{"model": "spectrogram denoising autoencoder", "dataset": "struck, bounced, scraped and rolled objects made by modal synthesis", "train_examples": 78125, "n_mels": 64, "hop_length": 160, "input": "log_mel", "win_length": 400, "bottleneck": "denoising", "downsampling_factor": 8, "encoder_arch": "convnext_v2", "encoder_isotropic": false, "encoder_norm": "layernorm", "encoder_activation": "swiglu", "encoder_mlp_ratio": 4, "encoder_inner_norm": false, "encoder_patch_size": [4, 4], "encoder_conv_stem": true, "encoder_depths": [5, 5], "encoder_widths": [64, 128], "encoder_kernel_size": 3, "loss": "mse", "latent_channels": 32, "decoder_norm": "batchnorm", "decoder_activation": "silu", "decoder_widths": [64, 64, 128, 256], "decoder_blocks_per_level": 3, "decoder_block": "plain", "decoder_attention": false, "decoder_upsampling": "pixel_shuffle", "init": "xavier_uniform", "residual_init": "none", "optimizer": "soap", "beta2": 0.95, "learning_rate": 0.005, "beta1": 0.9, "shampoo_beta": 0.95, "eps": 1e-08, "precondition_frequency": 16, "max_precond_dim": 1536, "one_sided": true, "adamw_lr_other_params": 0.0012, "max_grad_norm": 1.0, "max_steps": 22300, "batch_size": 128, "epochs": 36.5, "lr_schedule": "cosine", "final_lr_fraction": 0.1, "warmup_steps": 1110, "weight_decay": 0.01, "adamw_weight_decay_other_params": 0}
Rows from block 2 of the decoder of a small spectrogram denoising autoencoder, named by matrix and row number. Each number is 50 + 15 x the weight over its row's rms, rounded and kept within 0 to 99. All counts start at 0.
Before each channel's rows are labels from the 100 clips, of 14976, where the channel reaches its highest value: "top examples" is what is common among them; "band" is the frequency band that holds the peak. Only what is clearly more common there than usual is listed. The data: struck, bounced, scraped and rolled objects made by modal synthesis.
# conv: 3x3 conv (decoder.decb.0.0.conv.weight, 128x128x3x3, each kernel summed), inputs 64-127

top examples: white noise; pink noise
band: 4000 to 8000 Hz
conv.22:28 56 64 52 50 46 40 43 52 53 38 24 45 33 58 83 58 65 55 60 43 47 38 36 37 31 61 41 54 39 38 70 25 52 64 44 39 61 47 47 61 56 47 50 55 49 36 47 64 27 47 40 56 51 40 47 46 39 59 33 51 64 62 50

top examples: steel-like damping; clipping; text has "clipped"
band: 1000 to 2000 Hz
conv.66:51 39 25 36 35 65 49 48 42 57 78 31 55 52 44 46 57 56 58 43 31 26 71 47 20 56 48 38 68 44 29 53 55 37 36 56 46 66 57 40 49 70 55 17 09 47 52 59 56 24 34 49 59 35 43 69 48 41 32 30 57 61 45 60

top examples: membrane; clipping; text has "clipped"; steel-like damping
band: 500 to 1000 Hz
conv.78:54 55 48 27 32 59 35 27 52 56 55 24 53 71 39 03 50 63 47 50 44 54 22 45 45 40 58 42 60 55 53 33 59 34 50 54 40 64 42 33 52 65 62 60 38 32 62 50 53 70 56 54 25 29 65 69 52 59 52 59 63 61 45 05

top examples: white noise; clipping; text has "clipped"
band: 4000 to 8000 Hz
conv.85:69 66 70 37 33 53 31 73 56 63 69 70 55 42 33 49 56 42 57 50 89 32 46 31 47 77 52 29 48 49 56 84 50 37 60 37 49 50 35 47 63 57 59 25 63 39 54 42 45 62 54 45 66 44 44 58 38 30 52 30 92 56 55 82

top examples: white noise; pink noise
band: 4000 to 8000 Hz
conv.62:35 51 79 50 53 50 67 29 57 58 49 55 52 38 72 08 43 42 67 54 53 45 12 31 52 49 69 46 59 73 61 60 58 53 62 38 52 54 31 61 69 49 62 33 83 49 34 49 53 57 66 61 40 34 52 42 37 43 66 17 56 30 61 78

top examples: steel-like damping
band: 0 to 250 Hz
conv.61:38 63 36 66 67 26 60 25 80 39 34 40 68 48 55 61 56 30 68 44 26 56 49 60 13 38 26 70 28 32 63 34 52 70 29 63 51 48 77 58 41 48 50 55 28 66 56 66 76 34 55 53 29 52 49 39 76 62 46 63 50 28 52 59

top examples: white noise; pink noise
band: 4000 to 8000 Hz
conv.33:66 30 40 50 45 53 59 73 91 48 46 32 21 42 29 56 62 58 47 47 56 57 39 63 38 63 33 60 56 15 25 84 42 48 61 37 49 60 38 51 34 51 21 28 45 50 49 43 42 39 48 48 62 33 47 53 28 42 43 59 66 57 65 63

top examples: steel-like damping; repeated hits
band: 4000 to 8000 Hz
conv.60:51 38 48 46 54 49 51 46 58 42 80 73 66 43 67 28 46 27 69 71 44 52 30 61 61 39 48 68 49 31 61 45 51 60 23 41 79 48 36 62 61 48 62 52 27 41 58 54 21 29 66 54 63 69 71 40 09 69 54 52 65 46 57 41

top examples: steel-like damping
band: 250 to 500 Hz
conv.35:52 46 51 54 55 53 66 54 42 44 49 38 20 51 43 48 40 65 60 40 49 46 56 05 71 65 70 26 60 64 42 51 60 56 64 54 46 55 28 52 72 49 26 12 42 56 26 34 53 51 51 50 29 46 43 43 16 50 53 35 49 60 53 85

top examples: steel-like damping
band: 0 to 250 Hz
conv.26:56 74 24 59 62 44 40 53 64 43 36 53 72 49 39 60 57 39 47 49 37 49 63 59 45 57 44 22 65 73 23 42 38 56 43 54 34 46 70 45 42 32 47 14 59 65 73 66 72 66 66 57 60 51 38 39 89 34 42 46 46 43 46 74

top examples: white noise; clipping; text has "clipped"
band: 4000 to 8000 Hz
conv.87:58 24 49 37 41 65 51 64 54 48 50 58 35 69 56 22 51 73 45 76 32 48 24 56 62 23 44 79 49 78 38 83 38 48 48 41 30 77 24 46 54 64 87 48 75 34 54 39 55 35 62 50 55 42 56 55 16 76 50 42 55 50 58 54

top examples: white noise; clipping; text has "clipped"
band: 4000 to 8000 Hz
conv.36:62 35 86 52 53 47 40 66 57 43 38 56 27 25 46 40 77 63 52 55 74 32 28 59 69 55 43 77 58 53 48 67 46 53 63 48 54 58 43 59 59 41 47 58 32 52 44 23 48 22 49 53 68 43 46 48 27 49 59 61 95 28 74 79